Weights of a small segmentation model: encoder norm groupnorm.
Rows from block 14 of the encoder, named by matrix and row number. Each number is 128 + 24 x the weight over its row's rms, rounded and kept within 0 to 255. All counts start at 0. After the name is the row's rms in percent of the matrix's.
# convs1: 3x3 conv (encoder.blocks.14.convs.1.weight, 104x104x3x3), inputs 60-71, a 3x3 kernel for each
convs1.13 095 [136 129 103 116 131 144 136 144 118 142 177 117 147 132 138 126 140 114  66 161 122 139 125 135 132 138 137 138 118 132 114 145 133 142 115 146 151 103 104 119 148  86 137 158 140 105  89 136 147 140 131  85 130 113 129 138 108 120 109 122 119 134  93  86 104 105 167 148 150 130 143 121 177 144 114 135 156 116 177 105 133 154  24 125 173 120 170 109 143 120 120 103 111 171 136 153 122 148 128 145 111 132 133 149 151 101 113 107]
convs1.14 103 [114 117 132 119 129 127 123 114 115 133 129 142 109 128 106 107 127  95 108 132 110  85 134  97 139 139 101 114 135 125 123 120 109 130 149  71  75 155 121 124 105 128 167 145 187 130 157 115 104 105  76 137 179 121 108 124 106 100 152  93 102 158  93 115 146 134 126 138  91 143 152 122 124 157 197 131 153 122 134 122 150 115 148  99  91 107 103  80 100 108 102 135 141 125 134 122 134 127 135 141 151 144 128 130 134 113 142  92]
convs1.15 105 [143 139  98 115 112 177 122 104 142 132 120  92 104 117 134 122 121 107 102 151 139 119 121 151 132 133  87 134 113 112 123  97 115 131 155 119 116 100 123 110 118 128 149  92 159 132 143 144 146 121 149  86 115 115 146 155 117 106 147 142 112 120 133 116 140  98 137 127 122 120 108 141 153  88 151 192  81 180 133  97 153  93 124 102 161  86 190  99 111 103 156 154 100 162 136 119 118  86 147 131 105 121 136 113 143 119 117 171]
convs1.16 106 [138 108 110 156 113 137 113 103 145 115 110 146 122 127 133 140  89 114 102 151 144 103 111 148 126 121  86 100 123 132 120 114 120 117 119 128 116 149 178 125 113 160 103 106  72  95 128 114  98 125 169 117 133 111 148 125 127 150 131 116 147 138 115 123 147 120  89 135 100 137 123 153 131 116 179 154  85 127 199  74 131  91 123  89 135 110 108 126 123 132 139 153 124  80 152 109 137 119 157 113 125 123 122 121 102 120 136 129]
convs1.17 088 [115  76 143 128 104 176 116 151 118  76 115 149 113 112 153 135 108 100 140 136 156 142 110 146 144 131 134 138 127 133 146 115 201 138 120 138  97 108 118 128 149 184 113 149 125  76 130 118 118 126 150 159  90  87 118 124 148 106 142 178 156 117 119 118 149 119 136 101 162 161 118 138 128 176 104 111 134  80 169 173 145 135 162 111  60  99  62 114 135 198 128 130 132 115 117 154 147 135 155 104 111 143 123 122 166 103 120 114]
convs1.18 110 [ 98 119 153 142 135 126 131 156 156 133 141 134 139 128 125 131 146 125  84 132 101 134 119 127 126 130 195 126 108 125 140 149 130 129 133 128 120  86 121 111 113 131 148 154 185 129  91 130  85 101 112 115 117 106 139 144 135 121 139 158 144 118 153 131 122 129 126 116 161 150 145 174 156  77 143 116 120 159 140 103 105 122  89 110 120 118 143 138 121 169 111 114 154 149 119 162 168 144 159 105 115 116 137 148 119 131 162 162]
convs1.19 104 [128 115 116 117 134 101 119 121 142 120 111 106 134  98 134 115  81 107  97 132  91 133 139 102 120 139 111 112 118 117 105 127 103 120 121 148 105 121 154 151 111  96 126  79 140 120  63 172 111 137 146 107 113 149 118  83 117 135 145 105  99 134 115 101  45 103 160 128 140 148  95 121 152 142 116 139 140 107 149 138 130 158  84  99 157 115 121 118 171 119 113  79 149 161 131 133 131 123 128 126 123 125 124 135 121 116 115 120]
convs1.20 097 [125 113 118 130 101 101 122  93 151 134 115 103 121 119 120 139 136 134 127  93 143 115 136 126 143 154 119 115 116 117 117 127  99 129 125 122 120 162 107  71 102 112 155 131 125 112 134 105  92 169  81 101 124 137  94 126  96 137 120 143 134 122 107 131 141 117 129 142 101 155 114  85  52 137 144  22 127 113 145 129 128  73  66 181 151 127  92 133 138 134 102 134 135 142 126  94 150  95  96 110 133 132 122  83 116 130 119 100]
convs1.21 111 [114 101 120 132 121 121 115 150 125 115 111 132 125 152 122 145 149 119 121  99 126  94 107 130 134 130 109 124 123 117 123 138 120 130 139 106  94 153 146 107 144 162 109 102 147 150 137 118 103 149  59 113 127 142 109 111 102 129 115 125 140 136 106 134 124 128  80 127  80 111 126 108 126  92 162 111 111 146 120 109 162 120 111 144 166 101  66  91 112 158 116 114 116  86 121 114 116 129 132 120 128 123 125 113 114 130 149 113]
convs1.22 103 [124 144 129 137 120  93 124 108 128 112 122 119 124 101 101 145 142 109  61 126 187 151 136 162  84  85  94 135 120 134 113 130 110 111 156 117 125 129 143 117 105  96 142 173 106 151 133 106  57 134 124 134 131 118 133 149 139 154 147  97 125 114  88 137 133 147 109 121 103  95 104 123  95 160 115  99 102 137 168  87 111  74 141 109 144  59 120 150 155 137 110 128 158  59 127 122 115 125 125 127 122 112 105 108 117 126 124 153]
convs1.23 072 [138 141 136 120 158 157 132 166 107 144 119 150 146 134 134 160  97 123 116 115 164 117 121 126 116 153 144 120 106 168 139 144 155 129 127 147 132 143 134 153 158 146 144 209 151 109 127 113 138 142  93 109 134  98 142 152 166 157 147 105 153 124 116 146 134 125 144 132 135 148 135 133 145 158 117  99 133 176 139 141 143 211 200 157 155 142 171  78 190 129 148 150 126 113 141 137 147 144 120 112 114 155  92 129 140 101 149 104]
convs1.24 113 [122 116 133 119 114 103 101 128 148 130 107 106 113 127 118 123 117 102  92 116  83 132 148  89 149  95 105  87 121 106 113 109 128  98  79 140 139 124 136 142  91 103 117 134  89 154 138 154  40 132 103 158 132  83 158 124 110  64 101 144 139 119 116 135 154 134 150 150 150 147 127 119 122 132 157 163 133 110 182 153 157 107 163 140 124 121 123 105 131  80 115 147 125 116 143 118 111 141 135 130 121 113 114 104 106  87 140 133]
convs1.25 073 [152 130 156 134 161 142 147 151 123 148 165 158 144 166 139 127 123 152 110 166 135  77 142 136 142 145 185 117 113 170 154 142 162 133 140 140 187 127 139 128 136 138 164 218 171  86 139 106 128 150  89 126 157 121 115 170 162 144 142 102 147 118 132 137 140 131 117 145 137 125 164 152 134 146 154 141 158 140 159 109 134 184 160 150  60 165 159  90 120 131 136 152 155 130 131 122 111 170 119 144 117 164 115 132 132 135 142 109]
convs1.26 109 [117 122 113 144 147 139 113 125 119  85 123 102 101 113 123 132 145 138  97 131 172 166 103 118 134 191 135 134 157 112 123 153 117 113 134 130 115 119 143 109 134  96 128 150 131 123 127 104  65 125 130 142  92 122  71 152 120 137 122 165 130 140 124 155  83 154 131 116 107 144 141 139 103 142 150  95 126 167 127 103 105 159 140 148 113 109 109 130 195 106  94  52 121 137 128 132 131 111 112 108 102 118 124 129 142 128 133 102]
convs1.27 080 [147 132 137 135 120 100 142 153 100 125 150 116 134 143 127 146 116 127 103 129 110 116 147  97 189  97 120 114 130 129 133 126 116 133 123  92 186 143 121 166 132 168 164 158 140  94 115  90  75  95  94 113 133 131 111 147 129 125 133 122 130 121 119 129 101 104 113 110 111 170 169 124 130 127  97 205 121 174 137 145 141 127 152  65 105 165 159 110 108 135 137 118 113  97 112  96 142 177 117 117 104 161 122 104 101 137 141  98]
convs1.28 103 [133 120 137 112 115  97  98 112 133 102 144 118 110 134 134 115 114 147 150 147 111  74  59  93 103 138 153  97 111 107 136 132  90 134 105 134  97 115 107 147 119 135 132 156 107 121  87 127  99 128 122 120  74 171 131 103 129 144 104 108  75 133 148 145  98 114 121 133 105 120 128 138 144 139  85 167 126 123 109 104 108 131 147  99 162 107  95 120  77 137 139 107 142 118 142 123 107 151 130 130 112 160 116 116 110 105 136 137]
convs1.29 090 [105 122 100 142 102 134 104  97 134  84 114 146 104 140 107 124 136 114 104 125 123 119 141 136 127 111 125 115 130 117 107 139 141 115 133 118 110 150 119 118 150 147 168 128  66  91 129 114 155 162 118  98 133  82  81 148 148 158 142 116 102 154 107 117 144 115 130 130 114 109 127  82  86 144 138  89 141 116 123 133 104 153  97 132 161 101 115 166 104 130 122 144 133 108 115 108 100 141 119 127 130 104 115 103 132 113 133 138]
convs1.30 086 [136 108  89 140 149  82 132 134 128 124 108 109 108 132 136 138 131 131 144 129 171 163 138 107 147  90 126 130 130 107 135 127 112 129 123  90 145 148 167 146 159 130 189 224 135 138 155 109  96 110 142 159 122 133 128 130 102 133 137 101 155 120 101 148 156 123 185 138 114 148 110  92 177 132 169 121 118 114 116  98 117  82  80 111 121 142 104  98  86 130 165 134 135 163 130  86 150 123 104 132 142 101 158 147 118 124 132 103]
convs1.31 104 [ 99 132  96 143 108 169 112 120 114  97 134 140 164 139 147 132 130 120 109 107 100 121 118 105 105 107 152 112 136 105 144 128 133 131 133 127 117 124 130  74 155 159 170 160 116 108 157  82  57 135  71 134  96  44  67 125 127 154 135 130 110 131  89 113 135 121 132 140 114 145 150 133 131 106 167  72 137 138 157 133 146  84  90 145 149 107 106 111 133 148  87 121 127 131 113 126 132 129 103 102 147  92 141  92 163 104 147 104]
convs1.32 083 [143 131 101 146 134  86 133 133  99 135 129 115 124 127 139 117 123 115 131 111 163 156 108 117 166  68 129 119 129 118 117 126 119 111 145  93 151 151 184 160 156 221 135 194 202 131 120 113  95 116 123 139 135 177 135 133 111 130 139 104 127 114 133 107 122 123 146 116 113 149 161 112  96 160 111 174 109 158 163 159 134 147 173  62  62 140 104 118  51  80 102 134  94 126 124 104 145 142 126 118 137 136 133 118  94 122 116  85]
convs1.33 107 [135 123 136 141 161 145 147  89 118 124 142 142 110 127 139 111 115 136 146 126 173 147  81 117 133 129 151 107 136 129 111 148 139 103  89 143 133 109 129 136  99 138 135 188 143 131 131 101  43 122 135 137 113  63 128 151 140 112 131 139 140 144 122 165  92 156 140 142 160 130 103 109 126 109 156 171 118 169 133 120  31 154  98 133 148  99 129 148 101 142 140  97 133  98 152 159 139  78 100 104 128 146 131 150 127 139 122 121]
convs1.34 089 [142 117 136 118 104 113 112 151 123 122 112 133 100 128 110 123 137 131 130 117  82 106 129 152  85 158 174 128 141 123 112  96 111 130 132 128  89 145  88 108 137 125 125 147 119  74  96 111 112  92 122 121 107 108 130  83 101  92 116 118  96 174 106 116 107 103 100 133 105 131 162 103  72 107 156 145 128 137 176 178 128  76 141 156 106 135  77 140 141 129 150  98 156  87 132 126 144 162 136 110 126 143 119 106 110 125 137 143]
convs1.35 105 [135 117 148 154 134 125 132 129 115 124 138 127 130 122 134 147 137 144 158 157 113 129  98 111 104 127 142 125 136 129 117 138 139 144 121 124 127 166 173 103  77  99 150 154 108  97 138 143  60  81 104 104 136 126 115 117 112 107 131 123 130 123 170 151  88 138 117 124 146 111 105 139  76 164  97 132 121 183 114 145  90 143  80 105 140 131 136  70 192 179 107  87 115 138 136 122 105  77 140 137 124 137 156 139 138 149 118 112]
convs1.36 106 [138 100 127 146 152 111 145 117 145 123 101 117 119 104 154 108 116 130 140 136 156 124  99 128 113 156 139 134 141 111 132 121 123 139  99 151  84 114 182 147 108 130  74 164 133 165 130 104 119 133 111 113 115 103 136 100 111 133 117 124 143 159 135 130  79 140 130 127 151 141 126 126 110 121 135 159 111 187 107 111  81 131 142 174 141  98 127 113 118 160 124  84 101 132 141 165 134 107 128 140 117 108 147 125 111 144 130 145]
convs1.37 096 [128 134 123 132 133  94 134 111 129 146 116 118 149 143 106 137 158 163 100  92 120 192 115 108 127 163 169 132 147 120 136 132 125 116 131 124 140 173 104 122 139  89 140 124 170 138 125 127 162 124  97 135 122 129 141  98 120 139 105  89 124 157 135 109 112 128 133 127 144 159 138 134  57  52 170 106  89  91 124  92 150  61  95  97 106  86 141 143 123  73 115  95 113 120 146 144 151 116 111 145 138 118 129 120 127 133  95 107]
convs1.38 097 [131 109 126 116 125  89 117 119 135 128 118 112 138 145 135 107 125 118 147 101 155 155 141 128 126 137 181 129 127 124 141 136 132 106 119 100 149 141 114 112 158  95 153 126 186 111 148 119 164 119 140 130 127  98 123  96 128 123 132 110 120 157 128 111  99 117 159 166 139 141 135 133 102 138 159 163 107 130 137 124 174 133 140 107  70 125 149 138  75 185 115 102 100 156 148 134 151 135 150 117 118 126 127 125 115 130 119 135]
convs1.39 097 [156 138 107 106 123 115 139 160 130 118 122 123 134 151 160 120 105 107 122 144 129 123 123 123 149 105 137 127 120 108 102 130 133 134 126 121  87  80  33  89 172 169 158 133 164 118 120  86 159 143 103  72 113  61 126 135  88 141 118 113 140 169 100 118 127 120 119 137 126 119 153 119 166 115 117 107  99  97  83 152 154 151 129 110 115  96 153 149 147 103 146 134 122 104 135 129  93 162 116 167 110  98  89 106 127 108 126 124]
convs1.40 097 [114 119 150 110 123  90 153 137 116 117 119 129 118 126 140 172 144 148 136 151 179 159 127 138 153 101 133  99 113 121 123 135 110 117 143 143 111  90 115 113 107  63 128 150 106 120 121  67 112 130 109 167  58 113 168 110 151 120 136 120 142 102 143 130 127 118 113 132 158 154 128 135 123  82 127 121 117 133 140 174 152 134  97 162 147 102 150 119 140 181 150 143 111 121 132 132 132 119 110 113 114 129 124  99 126 120 108  95]
convs1.41 091 [117 136 100 128 126 119 156 116 142 150 104 135 108 136 145 125  96 119 142  88 175 143 140 140 126 133 103 134 136 143 100 126 116 119 110 113 120 139 144 155 128 142  82 122  85 120 135 136 153 133 145 161 100 100 144 108 147 124 138 111 122 118 118 127 122 134 160 156 139 128 123 159  98  98  85 110 139 103 151 107 141 123 106 142 130 107 121 115  96 161 119 115 126 161 151 141 167 104 164 116 145 105 114 112 131 169 106 140]
convs1.42 117 [116 109 126 121 135 105 140 126 120 104  99 127 130 133 105 150 146 141 171 144 129 141 134 141 136 132 109 116 113 117 115 138 111 132 139 114 143 156  45 105 116 160  90 126  76 104 142  74  71 122  90 150 135 134 107 128 129 128 117 143 142 146 125 136 130 124  98 114  85 109 125 141  80 112 193  40  78 100 131 122 112 114 101 166 131 139 166 133 128 169 104 130 139  69 120  90 118 132 149 143 119 107 130 135 117 132 127 108]
convs1.43 112 [113 150 100 128 139 105 103 131 133 151 131 124 133 133 117 146 139 141 138 104 180  70 140 113 155 148 120 103 108 107 135 128 136 132 138 144 170 149 152 125  86 134 108 140 161  88 104 149 136 124 125 157 133 113 131 122 132 110 132  86 136 119 143  74 122 150 139 101 130 157 136 137  86 150 168  85 124 146 119  65 155 142 163 160 131 121 148 100 119  99  73 140 160 143 141 144 143 149 132 104 130  96 128 126 132 114 149 134]
convs1.44 098 [117 108 111 126 176 120 118 118 129 126 112 113 137 127 149 139 143 117 145 113 140 131 142  83  98 140 150 118 118 134 128 109 118 106 122 150 139 146 130 116  72 123 141 114 117 143  91 124  90 135 156 112 106 115 137 100 104 131 154 115 135 139  85 115 128 137 107 156 110  88  74 130 119 148 155 121 134  95 163 133 161 191 151 108 119 134 124 118  94 182 111 141 131 120 160 103 123  79 132 101 127 131 117 129 117 147 137 140]
convs1.45 107 [132 150 100 124 131 128 129 117 131 137 139 117 140 122 142 115 136 157  70 122 117  98 101 120 116 147 112 117 130 106 145 112 129 118 128 143  99  83 129 142 144 129 118 170 146  98 105 176 141 134 124 147 112 139 142 117  74 134 122 120 125 148 121 126  65 122 135 122 148 150  91 117 134 152 152 168  98  72 181  90 139 157 105 155 167 101 144 142  84 123 155  68 124 124 120 132 152 101 126 117 106 122 114 112 131 116 123 134]
convs1.46 100 [119 137 116 125 129 114 132  72 123 100 116 118 133 140 117 107 120 131 126 109  71 141 119 143 143 118 124 108 146 122 130 127 132 109 125 138  76 150 103  87 127 127 138  84 121 136 127 100 136 138 157 139 111 158 137 138 109 131 118 123 102 117 158 143 122 137 149 153 155 164 134 151 110 124 156 140 107 120 124 137 166 134 123 121 108 140 159 134 112 122 129 133 128 142 131 163 175 102 132 116 139 108 117 113 111 139 107 107]
convs1.47 098 [ 95 100 136 161 114 115 125 131 131 123 105 127 120 140 137 135 131 139 116  98 111  88  93 134 137 121 162 120 102 163 162 124 134 128 123 137 177 137 120 168 121 134 199 143 134 171 137 156 109  85  77 160 164 156  89 130 134 142 128 122 149  98 167 141 121 130 138 100 169 156 139 149 122 106 166 150 117 152 120 141 139 140 134 139 101 123 120  59 115 154 141 112 128 142 114 141 138 140 151  86 112 135 158 140 109 110 120 131]
convs1.48 112 [127 116 134 103 161 140 158 128 157 127 117 128 122 128 126 126 116 127 121 139  90 104 149 139 122 130 104 126 122 119 128 156 126 107 112 142 123  72  78 171 129 138 129 151 129 155  84 110 109 150 155 121 121 135 143 122 121 108 165 112 134 134 124 123  33 112 141 156 135 146  95 112 163 167 144  86  87 122 117  96 149 174 132 125 156  82 151 107 156 147 154  54 130 126 141 131 141 109 149 163 118 134 115 143 126 122 140 171]
convs1.49 094 [121 115 141 142 147  89 101 127 106 115 109 140 133 141 141 114 134 132 129  99 114 168 135  98 108 150 168 122 126 134 158 122 107 125 119 142 120 130 121  98 151 128 133 120 139 119 131 110 143 140 155 115 117 119 131 106  99 119 137  85 129 137  98 114 109  85 119 129 102 157 123 142 115  95 116 131  85 145 145 100 138 120 171 144  95 133  89 150 106 128 107 107  82  95 134 118 173 124 150  90 122 149 129 112 106 119 127 103]
convs1.50 106 [138 121 118 129 140 135 104  87 140 111 108 122 132 127 124 132 111 138 142  94 114 120 105 136 165 131  66 147 132 118 125 135 110 110 101 122 125  88 135 119 134 168  34 116 172 125 127 148  82 135 117 140 112 151 126 119 134 132 145 120 127 134 129 143 102 129 120 134 122 147  88 103 102 144  91 105 121  68  30 116 153 116  78  89 119  92 171  89 179 103 145 134 158 125 131 123 136 108 154 122 105 132 140 135 123 122 109 141]
convs1.51 099 [161 112 175 132 119 149 144 122 131 136 107 138 137 139 132  93 116 101 115  91 137 148 144 114 165 132 133 116 121 128 113 111 124 114 125 109  76 123 128  85 105  89  73 144 139 131 170 120 161 120 139 149 127 114 137 113 169 125  85 115 108 125  89  97 135 131 130 143 124 143 159  90  66 139 113 109  94 130 107 143  66  84 146 116 124 139 109 141 155  90 123 127 126 126 144 148 115 135 113 129 142 124 124 104 114 136  93 122]
convs1.52 084 [148 128 144 146 126 136 120 132 105 122 139 119 144 136 119 140 126 119  88 154 148 117 118  88 150  99 213 159 125 113 150 133 118 116 156 130 110 132 134 110 147 111 146 122 132 133 114 145 156 119  99 115 147  94 117 122 128 110 150 124 144 130 125 132 125 123 103 124  90 148 126 170 147  96 101 136  86 113 171 105 115 137 158 106 118 127 130 130 127 136  91 114 117 115 133 113 117 124 144 150 111 123 146 141 129 125 115 112]
convs1.53 117 [137 156 151 157 136 122 111 139 134 108 112  99 111 138 122 107 116 103 115 113 163  96 104 129 119  96 127 103 127  88 113 118 104 123 112 139 106 133 159 122 147 112 108 121 108 128 148 102 125 146 110 137 104 104 107 135 114 149 121 141 112 127 119 109 129 100 165 122 115 131 100 142 133 125 182  89 131 131  99 134 178 121 125 131 125  89 101 124 132  92 104 136 107 172 127  93 146 102 141 141 131 130 131 129 121 126 130 162]
convs1.54 105 [125 124 140 117 126 132 107 108 140 107 151 142 147 121 121 128 136 101  66 117 147  89 134 119  76 166 122 142 134 146 120  83 125 111 103 148  72 150 146 130 158 125  96 157  97  81  52 124 149 108 145 107 153  84 101  97 146 132 108 110 142 121 137  95 112 145 134 110 145 127 145  85  94 135 109  94 158 131 133 120 127 151 135 134  91  93 142 135 112 127 111 125 172 116 132 135 145 120 124 150 135 156 114 130 136 127 100 126]
convs1.55 111 [131 114 119 113 131 131 140 101  95 134 130 112 107 133 111 144 111  98 102 125 107 162 132 126 105 135 118 157 154 117 128 139  92 126 112  97  82 116 128  79 136 130 142 127 137 154 138 149 134  67 116 124 125 117 153 133 116 120 115 147 138 103 115 127 118 128 121 141 131 116 170 116 154  50 168 121  89 152 127  96  76 120  94 133 156  23  97  71 117 116 156 114  96 127 139 147 118 151  96 136 116 106 102 152 107 162 131 100]
convs1.56 095 [105 126 105 130 131 132 123 135 118 153 125 123 107 108 122 117 110 138 148  87  82 123 146 152  93 147  97 111 114 106 120 127 105 128 113 134 119  91 162 104 137  40 123 146 120 144  79 159 141 133 122 138 121 152 143 118 103 125 130 125 116 146  98  98  78 104 146 145 165 118  97 126 107  81 177 147 115 121 179 120  76 149 119 170 155 103 150 147 111 136  89 134 117 163 131 149 122 101 163 109 141 103 123 137  98 118 111 122]
convs1.57 102 [173 144 125 144 119 131 114 120 155 144 130 149 122 144 145  92 136 133 166 121 150 116  86 182 120  82 143 129 137 144 124 140 136 112 168 130 150  98 105 115 140 127 134  83 150 143 125 149  95 109 132 134 123 141 133 117 132 128 145 117 138 112 163 145 138 136 150 128 149 113 120 169  90 153 156 129 123 119 111  98 175 136  91 116 124 114 132  89 123  88 145 143 111 136 139 146  97 105 146 163 119 124 122 107 138 127 143 143]
convs1.58 100 [127 128 124 158 120 141 136 108 135 113 127 121 122 132 166 137 140 129 155 137 158  91 107 117  89 168  68 149 140 137 142 146 167 118 105 100 100 132 112 114 104  82 149 159 161 141 115 125 100  98  99 117  92 113 115 129 147 139 129 147 109 142 129 156  88 139 127 122 125 110 101 122 113 171  88 136 104 138 134  90 113 141  75 130 195  79 122 127 146 184 127  70 137 145 131 138 142  90 112 138 123 126 165 115 138 142  91 114]
convs1.59 110 [147 133 130 120 124 133 126 117 148 126 136 125 113 140 114 156 134 134 154 106  85 143 141 136 128 138 167 121 134 107 108 128 130 140 142  91 123 149 129 151 133 174 167 150 139  94 126 144  89 115 110 113 126 125 144 136 131 137 125 131  91 159 131  95 126 117  85 140  94 114 158 139  93 118 134  88 146 136 144 126 177 152  75  98 107  89  82 148 121 157 113 137 128  87 136  64 115 141 148 133 140 131 102 118 135 129 129 103]
convs1.60 070 [174 124 150 158 162 132 127 149  95 163 156 129 160 153 169 147  96 144 102 155 128 105 157 132 185 132 134 126 106 154 149 144 160 129 112 117 215 135 111 120 147 216 139 204 171 107 128 126 117 160  96 151 132 116 171 142 148 150 144 109 164 112 104 152 135 135 139 150 144 143 136 133 108 129 158 100 142 145 167  87 152 184 169  91  84 150 127 107 149 133 164 137 159 134 141 119 118 140 136 166 118 155 114 131 120 106 165  97]
convs1.61 100 [140 131 112 116 119  84 147 149 148  89 100 106 115 108 129 144 112 121 129 107 120 152  81  85 104 152 146 110 128  99 121 132 106 157 123 131 167 139 153 152 115 157 101 140 127 144 120  93 129 152 105 134  91 151 149 125 138 104 112 115 122 158 165 147 125 130 145 110 109 139 107 165  98 154 118 197 164 112 127  57 125 102  47  60 145  84 101 137  94 141 129 109 145 150 131 114 137  98 124 122 133 107 132 115 118 143 148 128]
convs1.62 090 [148 120 119 153 131 147 135 135 127 128 119 116 152 142 113 129 101 134 146 152 145 107 155 148 160 107 159 115 117 116 131 129 110 111 134 137 121 101 151 126 111  92 133 130  85 142 116 120 109 124 132 107 134 125 120 109 145 129 123 145 148 138  97 141 124 152 120 115 105 143 129 139 150  74 143 122  58 164 167  88 157 104 133 125  94 115  53 134 114 120 150 127 127 105 122 123 168 121 122 151 129 119 122 112 121 152 135 100]
convs1.63 108 [135 106 118  93 143 124 131 107 111 109 123 137 115 117 111 126 124 131 142 104 152 141  98 110 135 172 138 106 134 117 127 131 103 139 105 119  97 155 123 119 131 106  98 136 168 136 116 137 102 102 135 150 120 121 126  96 100 103 128 106 115 136 153 156  92 132 135 114 118  85 116 123 108 170  97 167 165 145  91 148 116 158 116 158 147  95 130 155 139 134 132  41  88 115 138 135 102 105 102 133 109 113 113 128 113 127 120 115]
convs1.64 107 [108 138 125 163 129 109  92 146 164  96 139 139 145 132 127 130 135 140 127 104 146 157 119 124  77 157 130 117 139 128 123 111 136 120 133 155 163 108  84 148 182 116 117 133  78 116  85  74 127 121 101 123 106 130 103 135 148 149 103 118 115 155 141 139 122 113 145 131  69 114 131 137 153 139 163 154 146 152 125  81 143 140 170 170 158 132 136  78 134 127 129 112 142 139 119  86 141 149 123 120 134 134 146  99 103 129 147 155]
convs1.65 091 [146 146 121 155 130 110 112 126 117 117 121 130 145 113 116 121 123 136 143 115  94 133 137  80 124 112 146 148 149 133  99 151 139 123 119 154  82 109 155  65 120 106 123 127 116 128 157 117  94 133 143 122  81 114 126 112 124 148 136  97 113 126 117 133 124 101  97 117 116 139 153 116 107 104  20 115 119  93 150 188 146 144 145 109  87  80 116  90 185 118 134 124 113  98  97 100 116 118 100 153 159 135 138 125 120 129 121 121]
convs1.66 086 [127 132  97 133 126 117 130 123 120 102 121 118 122 135 125 112 143 131 130 141 132 163 133 113 117 136 143 114 131  93 127 118 132  97 126 135  62 137 162  92  80  82 124  40 147 139 125 144 161 140 162 162 171 105  92  98 116 155 125 116 122 152 139 145 131 106 145 118 113 115 122 117 145 123 146 137 141 128 131 142  90  98 150 143 155  95 146 101 220 115 138 136 117 143 132 125 110  94 114 148 163 108 131 149 121 112 120 123]
convs1.67 104 [111 119 111 119 120 124 159 115 179 122 135 110 121 104 116 157 105 136 143 115 132 132 104  99 147 123 122  97 110 129 130 101 147 157 121 149  99  79 107 126 139  94 137  64 100 114 104 108 157 106 133 148 129 170 122 106 110 147 124 122 140 141 140 128 108 153 144 123 108 162 108 168  86 108  95  99 111  99 116 145 138  84 152  79 145 179 137 128  87 140 104 134 126 114 124 115 169 125 185 104 123 119 129 123 143 155  97 147]
convs1.68 106 [150 132 114 111 109 162  82  90 153 131 139 128 136 145 147 128 130 128 144  83  80 116 127 150 146 140 129 153 156 102 129 141 135 122 136 104 111 144 176 152 156 144 112 115 150 113 159 103  99 142  79 155 100 105 108 105 116 129 130 155 122 102 154 139 131 115 149 116 140 164 119 115 132 104 160  82 103 173  82 181  95 117  81 131 144  71 119 136 184 131 130 140 128 142  85 145 122 106 153 143 140 103 113 111 141 112 135 110]
convs1.69 099 [138 112 130 108 135 112 140 124 133 119 134 133 140 148 132 142 130  99 129 135 149 103 141 120 112 161  88 152 142 134 114 135 107 124 102 122  86  97  84 151 182 105 180 169 125 121 130 119 182 118 129 131 128  73 123 129 113  90 135  73 123 113  88 147 147 121 125 116 135 116  91 129 131 172 159 109 110  85 139 156 128 116  94 151 154 131 153 117 192 156 128 136 115 123 116 143 108 122 134 126  81 121 131 154 127 125 116 121]
convs1.70 101 [ 88 120 116 137 135 104 139 132 132 119 146 134  99 124 165 107 111 132 126 102 165 172 101 121  77 126 130 109 137 148 111 128 136 119 126  99 133 136 125  91 100 115 126 114 160  48  87 175 121 128 112 126  86  88  91  92 126 127 127 108 106 141 116 164  96 143 142 142 135 101 128 110 123 146 106  94 144 103 127 130 142 176 118 130 132  74 105  99 158 153 121  74 132 155 137 134 103 149  93  97  92 144 136 121 122 119 139 121]
convs1.71 101 [149  88 129 105 113 137 130 131 139 121 148 128 153 107 131 148 130 106 143 151 140 157 125  97 146 145  41 132 134 138 116 117 104 131 127 127  74 102 108 126  96  93 134 161 166 121 129 106 143 117 138 110 110  97 131 139 123 122 116 110 117 138  93 142 134  87 148 127 131 155 119 102 106 183 108  80 146 117 145 159 123 132  60 120 157 122 144 121 118 121 157 147  85 139 141 129 168 139 112 136  81 134  98 127 127 137 147 124]
convs1.72 087 [107 121 128 120 139 112 114 100 102 123 141 102 118 120 125 137 120 103 114 132 150 135 110 134  89  98 110 121 131 136 119 136 115 128 109 120 105  89  81  84  99  87 127 162  95 126 162 160 128 164 170 181  92  77  95 144 158 122 134 118 101  78  91 111 130 152 166 124 122 118 110 108 109  88 100 127 169  86  74 115 104  63  42 118 171  88 136  19 168  55 117 131 179 140 120 109 108 101 128 129 127 115 132 121 135 123 103 117]
convs1.73 091 [133 117 149 133 107 120 117 132 113 142 132  96 122 120 148 104 101 121 139 122 135 152 155 173  89 139 115 135 142 115 137 129 114 102 136 112 114 127 126 148 138 104  90  71  61 126 136 108 116  85 122 160 117 127 121 114 134 130 115 150 108 143 129 127 105 104  93 153 140 108 143 144  73 174 135  84 123  94 106 137 155 128 102 129 141 121 110 124 136 174 109 108 124  99 139 141 123 146 124 124 126 141 127 103 147  89 140 118]
convs1.74 112 [116 123  80 104 143 140 105 130 137 149 116 112 117 117 122 131 135 129  76 103 103 149 104 158 115 134 190 134 123 113 118 109 109  92 104 126  91 109 129 105  99 117  80 156 121 102 114 136 115  81 136 155 132 134 138 153 117 107 121 125 140 144 159 133 116 124 143  89 139  68 144 118 109  56 141 135 130 172 131 117  20  96  49 126 120  93 166 113 119 162 122 106 131 124  90 148 121 136 113 113 136 101 108 132 153 122 113 132]
convs1.75 098 [123 129 106 126 111 124 111 127 126 112 123 124  98 112 142 135 130 118 140 122 129 119  86  77  79  97 119 114 105 121 120 110 121 123 130 116 143 140 120 111 103 145 128 112  95 134  67 141  72 134 131  93  80 105 103 126 118 129 114 110 128 109 115 141  87 153 101 110 102  99 119 112 141 133 149 158  97 121 133 138 106 106  96 160 157  87 106 140 112 165 129  97 111 118 133 123 103 154 119 122 118 109 111 120 130 135 118 150]
convs1.76 102 [147 127 122  92 150 136 145 105 124 134 130 120 103 152 110 138 160 131 139 163 144  75 116  94  71 189 130 139 131 133  84 128 126 136 134 139 124 115 120  78 100  60 161 128 126 133  63 116 164 121 107  90 118  89 143 116 132  87 154 132 145 145 109 144 134 128 112 100 133 116 138 119  87  81 126 139 132 141 117 130  51 163  54 123 136  92 160 153 135 139 119 115 109 135 104 141 131 134 132 146 125 113  98 137 137 139 109 133]